From a checkpoint of a small image classifier.
Model: 1.75M parameters, 24-pixel images, arch efficientnet_v2, norm batchnorm, activation relu6, depths [3, 3, 8, 3], widths [24, 48, 96, 192].
Training: muon at rate 0.005, 12700 steps, batches of 256, held-out accuracy 95%.
Data: trained on drawings of small networks of dots and links, 97500 training examples, 33.3 epochs.
Rows from block 14 of a small image classifier, named by matrix and row number. Rows with one number belong to one channel. Each number is 128 + 24 x the weight over its row's rms, rounded and kept within 0 to 255. All counts start at 0. Numbers have three digits each. After the name is the row's rms in percent of the matrix's.
After each channel's rows are labels from the 100 images, of 14848, where the channel reaches its highest value: "strongest on" is what is common among them. Only what is clearly more common there than usual is listed. The data: drawings of small networks of dots and links. In brackets: how many of the 100, against the usual share in percent.
# convs0: expand pointwise conv (model.blocks.14.convs.0.weight, 384x96x1x1), inputs 0-95
# convs1: depthwise 3x3 conv, stride 2 (model.blocks.14.convs.1.weight, 384x1x3x3, trained with AdamW), a 3x3 kernel
# convs2: project pointwise conv (model.blocks.14.convs.2.weight, 192x384x1x1, transposed), outputs 0-191

convs0.125 090:146146159090098160134147116145114087122126136123169107105142094138124139125140100143172113173169149141110093096135075121134142113149116090112170090160155102139136153137118135099122095124144132123119175161080143125119149113116115117086145095083122116119119157103103132113153156150121089132
convs1.125 121:102136141138158157121166159
convs2.125 115:126119110140108130137139142152115109099109140108133104082137057147155106124151094134136137099134111140133128168131126134127134123108151129062110147107106127098135136104143136125105135132084158173159117175112122090130126099137059096134160117155177113147131174105182158088131113148051063129122134112116159108153120133128147134094152117139128113138153096162108137159108078095139137112133131142148122147141139149123137145134157114151127107139108098127116131127126151156118155151092141122101145142101073087148098119103103132128149103124131124140151134141106126116110166066138128104
strongest on: five dots (48 vs 17.8); wheel (27 vs 10.6)

convs0.371 090:105191139084142154129137103089114132116156103104139138088109180080134111105144146145131131176109119132160141138128140112098132101137141165103118129161118127164058138135138129151141106099140154132133110123121106098065120137107125133107140116141155091150102135088146124126128090111120151110
convs1.371 115:123114092127088100121096113
convs2.371 095:166107144155148131142106118148161148130124128123122093174149120125126116125134097123096130107152159133148132142148153112130116099145109088102176156134153138090172126092198060121126149151145147115101175128125134131106099122146109138107159118128160125123123114113136120133074108131106122125146115137157132106155171107123126118151126094161123102156107145128122140171090191123109137126151146116150135119161121142157138095129103148117130128158150112154119120102104145111147140153126224175125153130092122107132158123147137180123137124140076123109107121115127112117156144190083131126
strongest on: nine dots (41 vs 17.7)

convs0.353 092:107171102136103135067131154089136118119130162112169135112158193148170182116123157138149083145129090149115120126121140100147107127151115137130167084121107153154110127121123110120117172095095135125113117158131124114138103133117107086134137083160141151132165106132125117095106113113125128112
convs1.353 074:146139077148123099149146141
convs2.353 090:102153094125132172109131107108154115171084106137078132111112130125088104120157127142121124113084118128107172093145125086119107086123099165151103155093133142098159129140091175160163126108102073109143139135144122117150038121076111103122122133118098114139144135128100145178111139114149168141150157138149169098106149126113124088135160126140122114100123122101120109155159108167149129170115120124158169111136118130131129133093140122090132123123132116113156113145144120106104115146153102135171110158101114117088125119171130078138143145122142123147140112104142131126143175103113150110
strongest on: star (88 vs 11.3)

convs0.85 090:181151106138114148119155124101119154148136115148172144123161083102117110131096134156106153145093112085121120114175208091117141170143133115124121141098131128118114149156181105124191144160156128119143156114115122096104119135135157113120149109110141122115123128112137134166140112111144104104
convs1.85 086:125144143091127156081134144
convs2.85 090:142143138098155112119131143144119146128146114112119086139100175109181114131156123098130103129104133137139103135153154075079131143120155152120134122118091131138129163125100128090127139101108133118117145141114102128113173135146140159156177170122119084115103114081132125125128104102133121141118155129145173130180122118118160138129089132137108122115100157163139112115120126110126127141152130096189135106130123083077112145094137103162129128116128189139099169133136115099169128170083141089083155090192179122094122128153094167128118157104150112142142151124116096124111118144131110124
strongest on: tree (43 vs 11.5); nine dots (42 vs 17.7)

convs0.337 119:126114110176122100147117141101131114107152128171138145135167152105142112149141169110094121110162131108167182132094112109140146121109101147117084156114165151155139122142139136105185146139088148167138126100135108090141140122168142137162116093101120132145128111149190148100115113115112132155
convs1.337 064:129146142135164166145160151
convs2.337 128:160126128104199142138117138131059083132160128121120127121155136080164113109135158113099145176152143173128125120165122110124154115144129148097132146129155119159127172142181098161172108189096118154174166092100121124117113128143090144119152114099136142137106156129109074167111144136153093123153121121123088124121149144140142133153134157142154117125153143142130123127103114143113092121106121131102103132143114120101147075094131149153119101064146137063125130131142080144124103094145112104123137091141102085148115110125140115141145160168129123106121118133107139126131133125128140139
strongest on: nine dots (40 vs 17.7)

convs0.215 081:148137107127124136144121123121160118177124101104111101121164138139137143148157177120129104146101140135126080147132094115118154106153118154117077156157144119136156094155130146088084100139131158121119166093105115154085132139125134110158114118131147108149148094152169104108128109082190157136
convs1.215 112:132118145131095113127089085
convs2.215 087:155126144111117118128131142157172095119142119124147152183107162135116160160120121128137126110108163137125173110126145094160157143116062149117156133133119149128122118117112104119153093132148137085180096129157127124097129100146140141130084134146115120076128131098124096121173137109121131104093087133100146146190129138148109101192107122110122121117113161100109109102159107129166108125148101114107107067110083122086114110115126143111153091147129101134085165144097142132142098101178147080140117101131146123110114127139090131116145128105153102116118133151152129123138158175164145125
strongest on: two groups (37 vs 11)

convs0.63 095:085153158116104118102159152134153103153142095117144125088126106146127143133192134132093129147174149123141152103131146109150151135187124134118134142127090127090103137157084137164157136117114140149100149135164125099100118148133085146195132117152127102142115128174132117148145127111142156105
convs1.63 112:143160147154157139166122106
convs2.63 094:076058137137131139109135126128114090159091123123129137085112134095103141140109119128112161130131115116098118113106148116128098133114108117114127098120149158100141104135145121135134131145081136108115168120126193095157174109110104134113138122156195119109128139158131132149144106081091155132146109114148151134126153089132114090107136101151108100110134142172111161160134169169149117130125116091128144151151100175096117112097128116141113134156121096121087177067147150107142114109148112130138115099176103131148137109076105127119094152159146153146133093091129159118133128122089144145
strongest on: star (76 vs 11.3); nine dots (41 vs 17.7)

convs0.113 123:114148148161135092152168096115166128137088115142123088094090101159112155133148105132116140145120143127137121110086130171097180111153143165115124112144090096134152105112122172107145142103142155162156109118159130127135145166140145123126123148098108101124138069074122099146120132156121109114
convs1.113 088:129139143135162162143163161
convs2.113 112:113118096127121084129133074125091146116143172130177163136142132094152165106150100155089124116140101142171132105059083150103138110123120092135132132150179126142097126123121109098103125133164124139169117131116126097183099115108153093131121168136136103109131128153138133104162108113126123146125135123083115131152152123150126131154143117121143147135091128131171106126138156133104121137093082100124114116138146158150123182090137109104094161116102133118063101109087129167152122115111121112161125101125121116152152116150112133139169098153106155135136154090069138140125148159107124113
strongest on: two groups (30 vs 11)

convs0.365 093:133109159117126139137124108066105120141130073114107098156135138139125151169113134075168120129115138136105090105109141114122146146108146100096125166161135136110145113106110120116121117137146127138171141103136110059131110099108146082149168164111141114146169104178167124111145122134124156119
convs1.365 104:148147103148162143115134170
convs2.365 085:152099119141117099097126149135138047173147095106109121087143139083170117102140152129114106137112121159135133159148154112136096131081125093142136112143115119125144174146211114147104134154121121121142117150138153140127155122179143131156137128161083122135149121138136098142122115146118111128116184076115110122111140153094155108142146132151150115163143153139100111121057090102127091108175113162145160154127126145156112161109136158095117116126157111118132122135122117130145129155147104159106099082142109101130138130089137171117142108141149136132127117120149154099159150140142129173
strongest on: star (45 vs 11.3)

convs0.166 088:130162164134115067150162103157097104151130131126108129108140119184094146176134142127098143134138126098116142110111130148104118142122158138154175135168125155106135150162114116139116106089080127122086106128102154116113103095156121071107114124105162146137127088121103149128096132115132102106
convs1.166 113:118147128156163096131098100
convs2.166 080:161145149132105122154117196127123096145165133107143124087133124107174136105140137106103189095142152069127132126107085170112132158147129092147113126126145170130136130135072106120130087124167093131142128126130126161143105096145171105117134111117122124090129140165102083110133130118116142138131149108139108122148156101153152144153119106130152113125161133111127081145096159132109084117151120125156081137122129129154130149118145132153101117082131120132129120105095115123129088147117134123129100170178164134128128120156135118195082150149133104143159100144141113122096065104127116089
strongest on: tree (49 vs 11.5)

convs0.253 090:082107091089122155086110125149155099131155127115166099118117137125141104101168128152131147082154158105124162146143170071122091109135105171114131130112137116123138147132106135107114101125141087128167111134136108116164099111140120102105163106105106149116126139073101108119096105124152109161
convs1.253 063:159126108085126158132117098
convs2.253 089:095122129131155084122134134099121145130080098113106149157134129098068122161134138167136132144136092120112087161139150096127138115121123096152101129094159110146108111093168100172137109104141153118131124131127086099146152094106141130095095120143127162119110165123085166116140140113049129090107140108136103128141138122120142141117158182130082123103176157144114127081144117136118152135140153116122112134141111124142138140078136170091076143139109168105113120159090098110139139128090130116119160182133156099144089133130143157149122119149120152144145125139171140141148118150108132098
strongest on: laid out on a circle (93 vs 49.7); eight dots (65 vs 22.9); complete (35 vs 11.4)

convs0.20 111:111125137149164133141142084069109152112125114121125126146149088101114141096133114145116158133141119123114139102166177064175135109153135123136108110122148135133124150092178146128142094150190130123138101115138090135137145121151116113131161132088101108156129129125176124137123162073149132128
convs1.20 068:145130154153159149160156149
convs2.20 096:136139131128090115070125146145179123179159126097124122151093149086137095149121130115128146133159101165108145153138107137112124146137124106159130112171128145117167090093148078150116144123128131133131145137112107121102119116127120157116203144136130141148093130133105138140118138085146131132129146124150167128149145118105164166130140160176161118159125129098113089120118104104094122127140104104157137158051148119100181129152118122139151098105159128111117089150166129115168116089108085156132124132160148126132129128119134157125109127124152082131165074072114110146161119128111122125
strongest on: five dots (68 vs 17.8); wheel (54 vs 10.6)

convs0.112 084:095113128156138145121118118080122083168086146111111104089163140134091107120097102116160121118165154150095148111141132150146122120117137124138144136152106128162167114093099109102090106132116142101119180121129148115116102117131112112110146114098136179145118092114116074095128091121091118090
convs1.112 078:128152149129169144087110145
convs2.112 086:116117129141137087167130162161120171112137174141142133120141118166102140074148142125135153161108115115193148114113122118108161133114106112144131140156049106148104095129069147100149097116129117129152159143136135144111117145120136128126098130141099113113113146139130121124127173118131127146110148116135108124140111087119129153159136125130114083105158108087172164087145154151103139158145098127160055150170147135149161139116128123139118149139124115110145185160142135096136151088091114137158159110129136136123127144144124165134147124138190151102092153160107129148154153139090138143
strongest on: ladder (27 vs 10.9)

convs0.281 061:117145111186135139123136131163151133103139168111133135135134169149147131112165161142137136132172067108167109088096130141145141114099101129114139093130100174096117103138092097141128153142090117132148116137132072147163111126146089116138139108142117129146128113115116109124149094079143081108
convs1.281 116:121086103110098095124148132
convs2.281 072:129136115118151144156137108095140142143142091128133141140140134138144191151137144155148157167103117162106128128143119109141122106088141142112133162119119155153134114069145134141165097155099117132143148133134147099151152154117155135135129139134157155082113118122079113121115128126146188140142153109142154108116118117128145123138150103138155072157166155101105107160117124117113131169152104168156104079118143104142154110134111131148143102133054088132128137130122101180111125141104098098109137117187107122140143110126129105113143140153117079118154107143069153105092163133178156171
strongest on: star (79 vs 11.3)

convs0.109 105:118145125164130108159134096145126164099160099167078087129107146149147111117134112154116148097118128109118149132130098143135160162126136134155151148144148078131159106157176097154084095102115195116108120121137133136161111144131152119154129105079119158149139121123081131126123149168132128119
convs1.109 065:132135115126162157121161171
convs2.109 113:127109160116120175143119146099106102143114134113120173126137170134143106130112108108164105120093187129087147127129108115151113104132118097129117126116105138105091184097084150133136198141111158123132127101148129136075129115157101146135119117188120120108103144093089136109160123153141088181120166136184133146158113138121115119140131143154117162108114118130134164131163123128148128137096132172092127138096131147136100141174157160146148104115120117139119149144133164066153143133135124141148134150123123102126121184152159159123115130141135139116138115073158136103119146096143176121
strongest on: loop (42 vs 11); chain (30 vs 11.1)

convs0.271 085:126128107147140107096107132101113198135130118127093090123129136106165128124112143131130176110110137099099132173121114120109108105136110176107151139144138123137103095112113087170088139109169166143113118128161134088122114118131121145128179134086098092166113111138104109109128164144116150170
convs1.271 117:128119124068152139106140142
convs2.271 083:122133124128111092170079168102126134143085132131144158140166128147140124135098092165116113123130125098139141142118134129109142097144098128088115140151167137176144115092105157111128163134116140111132090094131160150124137171041104110163084144130109102113131140108129080126085137127159126129204098117131165152116122136143110153140149131131122146130167170105088119152150109150130127085123132171119093158121136149129141140114133143157137163121174154137108140114147161116152139155175170143103153125092105119120111150138119102124122106111131138122142154093103143122075146121123092129
strongest on: loop (32 vs 11)

convs0.144 115:170094153144158144160115092133147134154184145123093108141112112173143135124096108123100139141092114104156114107152147120111168149118129126113164144165110114105162127126135155098115102128151172137136111121108145129092141152142169101151111183154103146103113102157134095146122157104125175139
convs1.144 079:128112116114094097115093095
convs2.144 139:135177110145123100121121119174121164059164103110156102167148127150182113129116151144126139138165114122149123112116152116108135152147122098151122090114123130123161109137140094130174163109136154168099092112127147170123132107096131100138163138128123133099124110124100088081134127132132124110114095116118184115207113145129176139095117163074115162160104140131129127101116148115110146158125127147100135167141150152120155134091157138160088119111095124150127151125138103108142137140135156115146136141159134187088108158119150124120108100103158121168103124113158143120132123134150119163
strongest on: complete (32 vs 11.4)

convs0.356 137:140111088173134072122117104116147184117163147129136112101125149072086130144100157145135136133101110112121116123121074100124092113118109132080103118134157114134147115119145134141115102118094133146161149125143112108133136173099159126170105139131155157109136166076141141122132105089102142122
convs1.356 065:137133141136172160131161157
convs2.356 126:101103146135130122116121139125118102185092152179167098179122130131112056130124141124134142145157122103128155115136112132090128153122109139136149137145126106142103138106134158130147109101157171162080111170153134103168174146102119077072146095136129126104116146123109138143145109119133153132147117100091115115127157139117143139109112089091114133110135136143144111130111110135147141162131161097145124072113096104137114113176136106110153092128168127153146124139156124129065161136139132112107150165114146129149131078141090117141147101176149150137152126148158143093130100187129107128
strongest on: tree (40 vs 11.5); star (28 vs 11.3)

convs0.200 104:101134095117148105087103103058123134142152116147108086136143160138124100133124139189127134124143138096100140137119101111125063093129100128149145153135169081179136115127143163154135114122110132129133143125091120147120108121124136086178132139162129147121147153136114129132139116127126193125
convs1.200 101:119148149148167151123150163
convs2.200 112:116117141150115153166138144136116121172125122145095157110134115193161093107114154137150144132176089145136154134174123131124139109099111144140132147121140119135152137149118125168129109146135112102083087128141150126113112163116113138092169096104141145123113160110080133120140091116146144081134108087084071146123119168103121161163151126111108152118134114114054128108122132165136140115137128143108138118137098140172132099097144129143120121109145141158116156171065169119144134113118094121099161121110129135095169122101126109153147134103125095104130167135181142145133131181112119151
strongest on: five dots (49 vs 17.8); star (35 vs 11.3)

convs0.148 135:160109127156119169109102113143171107137123102136123123076131119109147148151169131139113083125136140143147136152125171116114075130164102112149116119158109123112146131129156088104126119071162112123110120103107173129089125176148123193160120135132113103126111133133115128103168115126156154098
convs1.148 080:133146146149159157153156158
convs2.148 145:147163116129162167114118136147135166102084120131112130071157122133110151132109093112099160108115183126133122147105165109138136120152097109125120130132123104143122153135085120117122094112157152099149133173127139141077085141097108113112154120119149162139158125205127126127153128144081135131150145138143146114179110140092085124116121106156120101182121158106131145182126128130107137161127163155112120123123125126115137117088134115161144132094101118131138097120095162141141137134142117157130124124148102162140140120152143159050128107121083146127103175138109128131110190128128154161
strongest on: laid out on a circle (86 vs 49.7); chain (68 vs 11.1)

convs0.295 123:127105166143135112125153136160128132119174116100129158129111159135134046133118112120155175127107128133139158123130130119103160107094124116158106151109077143162143150122131142103128117105117122128131123120095121110107132133113106140142146077120128071112051125126133098151147186099109123122
convs1.295 097:136126139126160164116167159
convs2.295 113:090167145115138152137155092155122119131124143107098135107100145132152142199116110181109147126189115118121115129139148148143137144161082115144156133193090100144104119149102117100119139093154121137132099121146130117092151155099105098095122127138167165145130076106105088136118066106146149136119204142116140121104097145159115089155120098158107111140128127145139151143109131135134120163140143101120096161131124086127126123119089148071145124123129128125111094113116098138114114128094120170125137129124136136098107114152166168125137140122122109160093117172147125113124126124080139144
strongest on: ladder (29 vs 10.9)

convs0.100 114:091119121172162108144155153132133090121111104125093143124116110099121114132118080156132123153160094108144152135134155101142142154148123154104176164162116163130139131115185146112110167137142125131118134138122139116120120114142107136099164151197099172074110085126163107124142133144131113117
convs1.100 092:127140129136166164147160158
convs2.100 109:134099129157183134123109129087152161099099112136150113108133124156132112105181124141154148109112079092123147127130166114111059132118135166126122157133094166096090141107177145125129145095079175107142163108112139142101117117125121144162111157143131099119109134130098145106140164104138115147138129125118126080140134122159089105093126109125142113089110095078115123088093109129118131126158141113119116096135146174066131109128114138101085142124114130129071150112142122165120112112120153154118184133129101123126104125152142177091158132160147127159130135137107115126133160101142159123
strongest on: complete (60 vs 11.4); nine dots (39 vs 17.7)

convs0.44 084:104119140180100090088154126111152143153104138180122142136155122137127111143138132154111133164168133136148131080179127121129108140095145152173159106098090122131116090141154141111132130120120093092158140091092105073121089152101144160144149122113154138152151105110144115145114124118108138151
convs1.44 116:124143114147126124089089164
convs2.44 082:124125099131139118154159141151151116142122123113118130142149143145157141131097155108115132153078151179141110124097121130194152105126116150123118159082096137127110102116124129157089132172148136152112172110135129151099099151124121129189128099134130132099116139113165107178113120127154110153135152128156089137128115113144148127094153148124129099093171171083144158125126137162178086102132126085138123103109111136090107109123127124092107161141123148131112144106111153136103078149126132174140135156140078172141113148143121123147117089138113112093148123123176100157153089134111188113
strongest on: laid out on a circle (99 vs 49.7); nine dots (42 vs 17.7)

convs0.84 131:153135152123116146116105134161088132145138115116094104123098112133149108124116109126171139116161145128113141108150174171065129136119145140132146158125113160142118102178153150126103124119113136095162087145115127170110151179092118123095155154137166126128105151152143089149162172113140116092
convs1.84 101:131142123153165156137162158
convs2.84 116:114092052086095107097120125116148131114140095131146124152155139095118158112129140119133116162138137125116123134120125152133161116159156120192135139140102133111137150169149123101097088120122138138152155115131127113073162181132152142124117140121110166170128157086166128147114126107124121142130130152109129159114138157128162129116137099117118103133120092141140146133150117114115140144116160121168130211108111144105166131117132105076147129097122123116162141108151116136087148118133125152070145100123113120192125131088111127125155146199115118134093132125174138113138178156123129115
strongest on: two groups (89 vs 11)

convs0.346 104:106144171154145097120145169095132114115115113077117089136151137127152110095133164162140120084156130088163136112145158131145117155160100117124125141120087094146094103108134129139113138115127123165121122105126138106147086126087149175184104146137155114085128111100133087132124137120105110161
convs1.346 097:140152125138171168134156135
convs2.346 111:141089162128119158167124144154140128118098114133144087139122127141137122043162077131085156100077151093119115190115135148118127126133161090120107155094140151092131149147107082107120108143123096135119114141157131127142150128133130111188117142148136137140130139137120154125121130114124141124136134128095099146110099114133132133085153145131124129147111131086176081130154115115146193157104152129094184158112150150164118118166137130139148101138121186094119145132113110099128129116129102130122132086122112146092154104172124117132135119116172138161113149086109145138134107141081105115
strongest on: complete (87 vs 11.4); nine dots (81 vs 17.7)

convs0.159 101:137124146120119105166110121116117165125118145151086084103111140146157129160125142149112119117119145095143133112108155101086160127140141171176149102108079143127102097157152113149105127060109168100094125115086103122148134097140140164096148173120111107167130133136144126141099146149128148126
convs1.159 082:107127120122154159135173159
convs2.159 106:145127103163083131143086164127083124147088126116135145114143136107100102122138103153145104129142120097148110107174147095172158114138134102136126141120145171133121123129164170121088113155126135163142117138105083140081122138125137104137107125160131130110100109131134092095096108148090081120133087096128151137110156127103153148117122125138107144083134116134149144176105125145140160127144126097125140132100137111096097124111137125134087150147082175131117152151147144128149125103126194130141111140134178127103162170124119156161093185166140180088135132138116154119116151101138094164
strongest on: ladder (32 vs 10.9)

convs0.182 106:146133157112164080110101145109111104154108157137115088122105119117102115079097091130171168143158105143164084108138137107111100127114128094095161117119121118144127147169117126132092141115142123083140146129121129112146119151111132100080179167152127174136150122153146167153142146125151121124
convs1.182 124:128139170151148136149152092
convs2.182 093:142102102138164122127114125108126184142111152117149156115160054108147157135127130157116147138117149125151098115150142157131125123155140099115084170144155149129113084119098158119136111118124146132165099148128099159126126109150160120121152151128142122166133153121135163132144109089175126143141117108142116160133114159130092129131089079088165111130159107115083143131115150128104185138112138133154112085170109119097109114089201176093116109084111113133151119103126113121122143123132137115092141144116147112143135104137145137101113163123160103077074104160116144111119141148144086125
strongest on: two groups (79 vs 11)

convs0.362 070:117127169142119168113172109145123120127137115111109109163124129148145128097117131156143127093179098134126109127195090157089131134146116167061141137113147096171136137131161118124138161119131124137179120126138108109117134093153145142167106129139147182109092161144125134142140134111096137102
convs1.362 079:065111128135146120118133148
convs2.362 072:117141159158139126108152110096118163177110126090127131143114127133097126151126138122159114132093117112121109144114124106141119139152132153107166152087107053139129143112123123140117060106128126097098133168135073153098118188157134114135085131088109133139148104116106158114153113157108120133131128128109158102135142092116116128090110186120108100181109143108157089115094137103142146107126126127118175106110154080174142126128141090103134133083141148127164114169163114135090132105147123121124162164128103141158081153147104113132111120168120141161109106143148124137127118117127119170
strongest on: ladder (34 vs 10.9)

convs0.163 112:123159162127111129118165141120119120166114097167118089107114077119105113138161136155121124099162094141101152118121166168173175150103124135109103104097069145131134123109110140108121137166146142109071162118175131133117123133152136149111128076082124117112101111142121111127127128105113136129
convs1.163 118:131137147143172155144165143
convs2.163 125:131109130154096149124108145109149141169177073142144112125082138151174128112118161141109136121128089120141175129132119145132126166123115135119089141137114182155154152115110157150109128144124131053127127148094108143118139184125103081098134095135114119096125141115153087139163136088126149111116095173118110137097131133102113130135131121129182083125140093117109148117162140161125125113168126114142143146139134155138120139138136119129165098112152126112121155147149098118119137126108173127095080154134138114108137161135143148127131158182168149179096152154116168175124141136096121090
strongest on: complete (100 vs 11.4); laid out on a circle (76 vs 49.7); nine dots (61 vs 17.7)

convs0.205 125:082135137098164090135142063096099138106130113112164103131087119122133121105127128133110166137152136117100152132128100136122121130077119125130148114149099140139094101147137144156115089119110150098155153156140117150144144131103103108119121136191106174133145122189169139158132129097149136097
convs1.205 118:130151145151163150151155158
convs2.205 124:149159113093128127101084148132131140177105142156067139148129119171113115147120134154159122112094117115100147103109137125160131110073084154130126093135090104124097107163078124114158158107144133113115108136146149156114153097125128134119121091133092101112147111125105133150137190112109123115135135083110144133160134123081166138151099088110154124167109157157161117150138125119158114140150123134201143129146105114140094137136176135152140167081143133099146151111155155160137117139178146136121123135087111141124124107101111138131136106128155097089125127131160113110076170127142126123
strongest on: five dots (77 vs 17.8); complete (35 vs 11.4)

convs0.229 129:123127139159135117163152112138155141129091096130101089120098152075091139121173105139127162124145141105110124109093123113147142131108137132145161121113097158123125138127126129121103129120102125179103135157156084117170072147154147126115126117126091134105146130128185058147114167111120135160
convs1.229 094:135141126133166163135157165
convs2.229 122:180103142145147118105119094081126147149137127115158162170145131099097157145146130138129078099109101121124155107120123097141095103144104110161106158112126134114084093134140089074113125128132176083133107101104135132124078087134142143129144120126107140151115117126109120149108177120084122116121136152123155098129125130098146123085126122101097162173110140083138084129151183129130123131138135113141092101143151148151143100151128139144106144095114137115113098110098163164142094087116125152095164124132145165128133118131130151137147122128111138139155173096113123085106154108135198157
strongest on: complete (60 vs 11.4)

convs0.311 136:096114076094132106115136114145134102095120119072111110128113147122089085125107121156122081163141165131155132123118114130133148081123157119168100119170119144151110119145139123113094188147121128096100141131109143167136137114162123105157175082146114125097136140125092103115123113120110140165
convs1.311 082:135124141111102126123179090
convs2.311 101:157101114085133122132119158149143116099135096155126143149115141136128142133069125131090112133135159112128150131163145128128102121141125138114077140129160125122098142132078186157140091152175109140124142132137140103119097095092125163124121129107097162121136111110120162099121122123086085164094149109102142155154132107156140108111161128128136145156110098137108105119055151167166095135137132099099163156109112139170117111125132158109136143133143197152157158098137103131101122128120089134119151127131101149177138108108127167149102064120169103122122116100098110140117123126142090139
strongest on: ladder (100 vs 10.9); laid out on a circle (100 vs 49.7); eight dots (57 vs 22.9)

convs0.47 126:151135096079113168135130095113171130131087107179149140106153140106105118122119164121133138166101141075089122130140136119108096107132116122164097133092137096130128172138117114117138164108097135123163109108141126136100144151146159113156111107138127153134185152154134136116176127099106170140
convs1.47 117:135148150152164154134153160
convs2.47 127:095099113167144168140107105095124125144147143128102107137119079148134118121161155085125145124123102106119138146120097109150122162132151130131128104092117134114107136144115083113105130109099133168159115150125093120118121109172142080152140126125140097096089102097144160097136139102127167126125137114092131124174125102145132093120148120095118168125063130151127151120110129127211111172132142114128146129163172136079127135145077097157122126078111123071117121129117110154148154156113144112167144104098140110112134128094154177102156161128156145152116110135098115115113141113107139152
strongest on: tree (44 vs 11.5)

convs0.203 101:117133105110172119129103094128083111130125183116130130122134112082130119110146122171163131136110176091127084146101128114120112140122124096137113121149111115152152129093184105132090101094103136108139109104146080102105164134140130128120146177061143129115116132161130102154150147128128147111
convs1.203 106:126116117108095091115096099
convs2.203 112:084078101119161177123179155128131088127127135099162143104106143159101175111077081158149130115101148126156157102145148104162113149150152106125124136094128092088151152110161132147162083168165147126151135135148158144140109145131152122153160154150123101145090101125156131123127136113148118123098088162111127141119115132160117126108133132152143145122093134133091134154129102127175097092144098127142097110106161110087107108123117182110082106164094137098139148113119116133134138154138130110125123125115119128101140107091101116113099119103132117161116116127136131166155073140171158122
strongest on: complete (30 vs 11.4)

convs0.217 129:140129138127153104063100148122090118130113150136108108119102133080129130105102107128142184162146151095125108127187171161110128124137132125098132087123136181138110140150134157121067127157099132070137131151107128142116117145084121101104139134147148139167144132154138155139149134127148111126
convs1.217 096:151164132133162159107118153
convs2.217 093:129125045113143094116126117115137156115125121110132135152153088113168134139122115148113105134134098097132166127160152099128151111119151124135071167113111111176148117117126156106129108170112148158146133115108070183129115123110152107118139112117140128090109142114114130142145103138151132111091134157132160135175080132145095168145122086145112128177128096088123161162109119122123151078117142102130148127125076120111127125103164123108116075117160102112143132142133116152175100136150145128117099166080140103143159125120110087091156138144127164082113139158153127146110130153131114130
strongest on: two groups (89 vs 11); five dots (37 vs 17.8)

convs0.126 069:124125109129126118175115120153097103121118124154150147070119106151152132139115149163076139119118173169120160142146091129118077177113149164143114141111110120158121119105161075127136119141114134113095146107140074120133107186139103140138126151136087133097151129131104136134090110136111147102
convs1.126 090:145134095072148127133126142
convs2.126 071:094091162098141144128084128115125094138144136126094098094129125182131139125173115168173128137108103093095145140107127120149089162117144101112100121097142098138135147115139115128129135120142127122123116145124127155135144118184155117122138122096125092120132187136139107133102137172099123138143089132123105090133171138127118098185122126178135106123167140144132144129150113135139120140104148116128128106118118140138103142114124118127091084148138087172138131128144139109158155157121145119097121127051109109116178133128133130131141195139104181109152144113092078126157090079096102135
strongest on: tree (47 vs 11.5)

convs0.255 097:144134092089161123133123118133122114127129124124126107144134127129121149136138151116099119132116140148145164115130108130127115106191144106103118108136065154141096155142126130156094162182154116121116111126156087156181154159151110116131158159101168132080131153126145098093145092112087162164
convs1.255 068:118131148114106163128179117
convs2.255 096:111109079103190115097149115119100108103126098128128124143114160136140160128147113107105123105177109098134101089135137130138102122129116144103137082143171121098111132114144163127107110121141143136146138131109130119126106119141157124138102146141146161130118160084146133135113121177122091128121151133111157111130147118113099127136111106138092112117164129117099110166125127146116120172141138131099078139176119102119163146112147151127146069121133146125078098094133122128122115137122081088154167137101123150187157123119059094135078184117123089124116109167132092133115090155133162091
strongest on: ladder (100 vs 10.9); eight dots (100 vs 22.9); laid out on a circle (100 vs 49.7)

convs0.64 154:156145145082142124139126143107120124168123108110105077102126085157133144119139078155166163127144155100114130129140136114123121087149134117100138164151110164109133136115130126156068154130103127100159130146153149156127152138077179110080158128168171137136130116122113127133132126150103095102
convs1.64 080:135142144147161158151165148
convs2.64 134:127082102121128106138096116121120167099168103117124132150147081109108128155130105110111136155136114134130144103087100131106112154159134111148135148140175134179112112133123120129143099140080121160144107145104156151127107112128133099129090135118159157160141159132120167142095094154138141131152140190146104144134119177165110132084142153144115129119107115139110110110135136129136114132081185120127126121133103091142139120115138167115080118124118112118122125123143074086073112108094152106123134140141157099105141070154129067139113156155083149178138126134153146110120153154178129108
strongest on: two groups (92 vs 11); nine dots (40 vs 17.7)

convs0.296 149:148109124139101080145106170124079096125142132108155137105172131161094105122126138122097141108109094154156129121136129107113120134166134126109183152138148081157142118136118179127093132129126146112169111111148140159106124086091110141142081115098151134121130117148109122147164122094088162155
convs1.296 100:127138142137163163142165156
convs2.296 158:125094103152168146138105146111124144144157157102161130141106157101113109105148102161127135132091122112144154134148119111165129139110146111165098108085174114125154098114144114099129048132126097103141092138109156084165119091117144164156127149114159135150099112122111138138106131123119126070126114103103155119150131154111109125125099140176143095141095119132109123133062115129175137094107150117158087122111116088138109160137115151113109141121122126134138148123136162072122133149155136115149108112119106122130104122148123139099116077102104172079155097133139168117147093119182145118
strongest on: tree (34 vs 11.5); star (33 vs 11.3)